{"arch": "vit", "model": "multi-label image tagger", "dataset": "rosettes with rotational symmetry", "train_examples": 97500, "image_size": 48, "crop_scale_min": 0.8, "horizontal_flip": false, "color_jitter": 0.1, "norm": "rmsnorm", "norm_position": "pre", "activation": "geglu", "mlp_ratio": 2, "head_dim": 48, "fused_qkv": false, "bias": "all", "qk_norm": false, "parallel_block": false, "inner_norm": false, "patch_size": [6, 6], "layers": 16, "width": 384, "positions": "learned", "pooling": "attention", "num_labels": 18, "init": "torch_default", "residual_init": "zero_last", "optimizer": "soap", "beta2": 0.99, "lr": 0.0024, "beta1": 0.95, "shampoo_beta": 0.99, "eps": 1e-08, "precondition_frequency": 32, "max_precond_dim": 1024, "one_sided": false, "adamw_lr_other_params": 0.00088, "cautious_weight_decay": true, "steps": 22600, "batch_size": 128, "epochs": 29.7, "lr_schedule": "wsd", "decay_fraction": 0.2, "final_lr_fraction": 0.01, "warmup_steps": 2260, "weight_decay": 0.0, "adamw_weight_decay_other_params": 0}
Rows from block 9 of a small multi-label image tagger, named by matrix and row number. Rows with one number belong to one neuron. Each number is 500 + 25 x the weight over its row's rms, rounded and kept within 0 to 999. All counts start at 0. Numbers have three digits each.
Before each neuron's rows are labels from the 100 images, of 14976, where the neuron reaches its largest size: "peak on" is the class under the peak. Only what is clearly more common there than usual is listed. The data: rosettes with rotational symmetry.
# gate: MLP gate (model.blocks.9.mlp.gate.weight, 768x384), inputs 0-127
# fc1: MLP up (model.blocks.9.mlp.fc1.weight, 768x384), inputs 0-127
# fc2: MLP down (model.blocks.9.mlp.fc2.weight, 384x768, transposed), outputs 0-127

peak on: rosette
gate.607:502511507509510520470482471520490465494489462524500487451491513516494517481534485499458493497465474520516455512509526467538500520505487527510521490506469476531492511490506501480458500494546518510479487505497485470509551553479417535509508477476501473513510523471499520487487491486472551508513480523476469526494466481492500476497516470564495496534499480498519469510500516500564491500526
fc1.607:507498492488520494482501499487542456470533477507475521452499507519472525480480542466464540464482472511561472522508492433476495460511496516478482525506482460516549508493443519517496494510477574484538486515494468505518520531520502514544523525489459565518513528489526469516446506520495431536489483531466493521478495540515548455474467470498499482530540482529482485538484490522482503549495
fc2.607:522556544513483495486501511491522452485490516499474533544478496502499483484484508481515463509508458545501544505533492481543512487494493519528489508496483477483495521491484517471451521515513545451455512533483496498535523538505513528488527546502495506517478483488486449492503518519463519485523463529502516527531496468518454514513516539500512513515525532498502471452542522474500515462526

peak on: rosette
gate.677:452507507525484500484483476519536514560451538459495492512511492494472497515456531455488476479498490523488516546475494519492492467496539486476427525537452523492530504501466482482461462539522469523520482542492537507496499502498497475496473547489481512487532478494487529543500500497466515518515509457503556538461479484473455524478512519452520488483462514478521472463470515497459496497529
fc1.677:510476506485517515524511545498460522467523511485486510479529522503490487497509484478505537500444476504497523438512522481484501496499490483534505491465488491500504506507499550491548562479485469483502508501477452490494515471477522550525501469486503513493488521489518535489489489498536455460482515521495484469546535521503558480491468512517494477520496475495483561494532503490498532514468
fc2.677:490461508503486514482495508471499515480513508490504470497493482497470540498527546532522514459495490508526513499470467482494513487458435529470521525494525523511526543504517474504506469487441489468507523494496505508544507501481499488517510461500480488441512468516526500527498497507491469498502510507505531509512503472458499502495474504512509500510459492515518514544508531518430509489502

peak on: backdrop
gate.699:485473520526504486500504506536566516544503448478471504523503549513538477470501492550505457508535516529459522510501539531490450542548443524473461482497506496525476504508501500473416512492485487488450489489493495507498516498518505509521533515505502490518528479510487489475507479479529465497499541524537570523496494498498525526519471471500544501506532484508458487509517487497503499499475
fc1.699:523534478495507487499526542463462473472485569513531483485474454517483533550504530455463536470477485484509476484529505471473508471462521493528528526502469507485487469512479506499565499509524513516535523509504488466519498496505486495491515518492505546486470492492490508525505501524440545514493496471481465497499491514507464484478502549469471490542467527506541481504481501525497515511535
fc2.699:472515518490467556498495510508486492528517484498545478513536522527460458543507498484500523501467474532511486487491476499478496522479526490559495497507512531488496528506516462509482480473479477516540497546467458531505474494526467537487489462494516504478521449437422542490483484478528493486494492508499474489509503488527479461528478492494491475526514527471554489513486465497536513497495

peak on: rosette
gate.476:498531500522521517541521505482478548496486515528470502509524547533509464502489474476494506481534494496468559521512493458500484489544474499467447480492474524496529510487536429502502517515498498511452525503468491502426507496457523496484507507497468491481474480456503473486517514505514485493552473457504471532480480515507479520488497467516478507467492507509451500483490447466506491499521
fc1.476:504499454524495514483528501469496486510478522502508479474516479551491441484494509527514480495508487494500532496484514479425498468490469495484479476496524527497508523500469511503528522483464523475461491506465489474528464497468512535508495458493473517491492504497504539434452481488501480544533528474484512498477544525525503473502499462488518475554482498507478506496480484511466461523520
fc2.476:509462492474528519482495481513541499476466472544510510500482457512490509482475525479468466503480502510480524479488538454477523476522482514527504506474527493477507533567498493491483489473512524513499507510547522494483463462514482506537484515493489482508477528438511511472469522541518537519534513480459502494480466537493498495465495513469508488508479487434519485515478538425503510535483

peak on: rosette
gate.90:498547504519481515516493527501494468528507504506528520523495519502482510518499518504486501530508448537512503434512526469521514537456470525489433507488498496496477459490528497528468480519516480530521502520500460536514493521439545450519506465516511546529545524517457483474523532514476448491477468526496533540460485493457518498492514492450478468508487476481496503505503544487500487464473
fc1.90:520460495504541517500500470533527510477522504498470493469516481505542474503491497493507521472539544470495507534504492501487504484542510467498546497499529490505559548526499507501524527502484520475465488473483518490473494468548469565484476555484512480482477514483520513542486454513487546509507533499502455474537517496540482513511485516511526522498528506509494493484494454513487517538509
fc2.90:496497534518492484500510496529511447558495490553509490499498530514523528481473540498499480540569488523486481498476490480494489509489515505506496510466513484488506499515507468503541524507454509504473497505469475489491511463524485486492516518512490491470483502516502500463494518464497470471535498465541464477506532489517523464498473519467514517434487484502509475491533516509530501513474

peak on: rosette
gate.371:507502492455467478502494574509499456514533488534457490490508497500469487461472525491475473545488481521487512482459532475539512479462489516497493445491461522494529487538500489514494469541500516499505464494441479502491512536513495524495487500518509487516464478502498497514505497500532483495461438474490526542506493504532519514487492465447519520532532474464495514507511478535496506499518
fc1.371:474501511480489526421513484452492511548493475483492555490496491461509530505561481505509560504473485477526502487520488491489468484508484463510494540554510515450480481493508516528523473501479515525514478487515492507513503492453513485546432466520511539466512500502485460458518500490503476489481492469515550510503481501489491487518508515522504502446490528530517507449483536523499464486481
fc2.371:543479502481572486549548528500453486521505559444505462512522506512491484500516504514525512510499515499539488492501518501488492498486507490483535509522507491489495498513506504460468493515481527502521552498479505537515468449489487439462512500513485495509513505482495499531486514504472511537535461501511482516503536457444440519504522528493476468512478476481445535526487540458526454530497

peak on: rosette
gate.17:520493464475494487486493481554508483459512479524525453527540483515512483479504496489475507499518470516502527535505475525482458527489540506506549493460505513514510444484498464516484538495489516506498446511497487484528514483466480501509522486537462542468487483487476528508506512495488507478520517479518517520530501469465536447512533531484478499460515504489562480518513498533530510491515
fc1.17:517514510508467513467504543474545501513499529481491507445489492496474447505460456501529459522513548485538477515513508502491524459491421464509473511494494532483457489500502493488526492516503439521506519472529477479524515514525500425504490475462505490519480496479535501482511483509525489557494489517532512502454483500513513527484492476505484512542488481496474499526507481439463478468504
fc2.17:530492542534520472478471495512529458517513553468498496454530513484514480479510499510475492541480477485495455479494527512468482496517535520507548494476548503488523540485489448510489517482468553528542554490498505538470503491466472486483451498504528551450450494473481470505483482516475530497486473515482449468554485491479515476509520472496487538499495512533512518513511513518525500499488

peak on: rosette
gate.409:510494473533511457457504512502479469447530489518481464489497503514541505571486509529492541503470482567510560502484493550561521539483502535511448476523495482539520520524531500487495479513501499475472463506502506520481508520532503462516530524497481483480476484493484496530519445531489452500480487497497511491500482501500523510501515499471541485529499519506550480525525489475490488545472
fc1.409:540501515509479479519484469531501532479451507503461469496501503510514522498473467499473445512504483459506484505495550460490484497499461494538493481487523499517518499505554547530496526492496512498520509530569458492518493483498488488515481493496486539547591490490501517481490501492490485499497468531461492486505487466536480482494468525526486530466516525474471479528499478497516478456560
fc2.409:510475469473501533514450488489457493528472476493510462496523504484525496519534514483494518488465488503508475484560454476516474525531470437449494514501516492491437521475516520482503526480477517488493477497451481524514528511491510486516521524533497502475515518460463476527483484497550482511466479517563512473488539494505486525523463492509457504459513499486481494475565549517505551544483

peak on: rosette
gate.87:497471515481501492512463462469456519468510513489515450461504548529544483475546512484498513505483497504516536480478511498474515514531522501494487511491512509466497515521483509457513535486463467515517472461474474482516532483530534529528493498504468525482497449520483491574459469535501492453487538509538515519494483492502568479503499495475518508519512501481480509494483514481472496491476
fc1.87:527490469524511497498501488500524494468478510482463522481514486501524476529499544527491501538489497471487478500519483483507523530514522503549509518543555495517508444523516497449518517491493505455515460448518486476532522488488519489508471485535436510494496491502485487506480521504545496510480514484493491500486488530509532522494465505497551584504498470489532512482544492493434447450515
fc2.87:495546478480515455474496498515522496491470502480483532506506539470434531517501490523512477536511525490558472504489477525519484521468518486481509492512469535530422495501532534483514589514501489479508482521495477508503488520455551435503534501475511478507491461477502529498487522547491522506462459477508462512516491508474488503509468497474499487501474442504507483536521512515501537486519

peak on: backdrop
gate.603:523471525490550455496479518527542520492475460453448533504518519483491512503461527518480500520511535523493549517527507503516494442489475511502524512487498543444501458483502493506509533469533510527480481532489509505519470496537511488506505444485482511483504482517534501452503518505515504510547502480555520485496488495448452494447470463517514482489495501482540521524498505486492520499489
fc1.603:536492525526512482503526527469507514540515483453500515509521459449521511469464514496500492466497530525473549513476499504539469486474499510506478524467521550448482488502508508508473504504559541521465538544540484503512504485515520485495464465518519534474540511487496495538468494537473495493530522527542497481518487519475470515465448487524530506514522494512515463531528538529528503500499
fc2.603:500526476514499521500489493489467548511490511505506482453484452468543513456568497502485520472476455536463492498500505499493523498505502495509465501483508503525487476479466505539530498490494521484431534479514469507496477499526482485498501500487557483545465494484542499506503476457472489470489493515492484492477472505483482554486491503523493477506460521525490527492508452516431523533500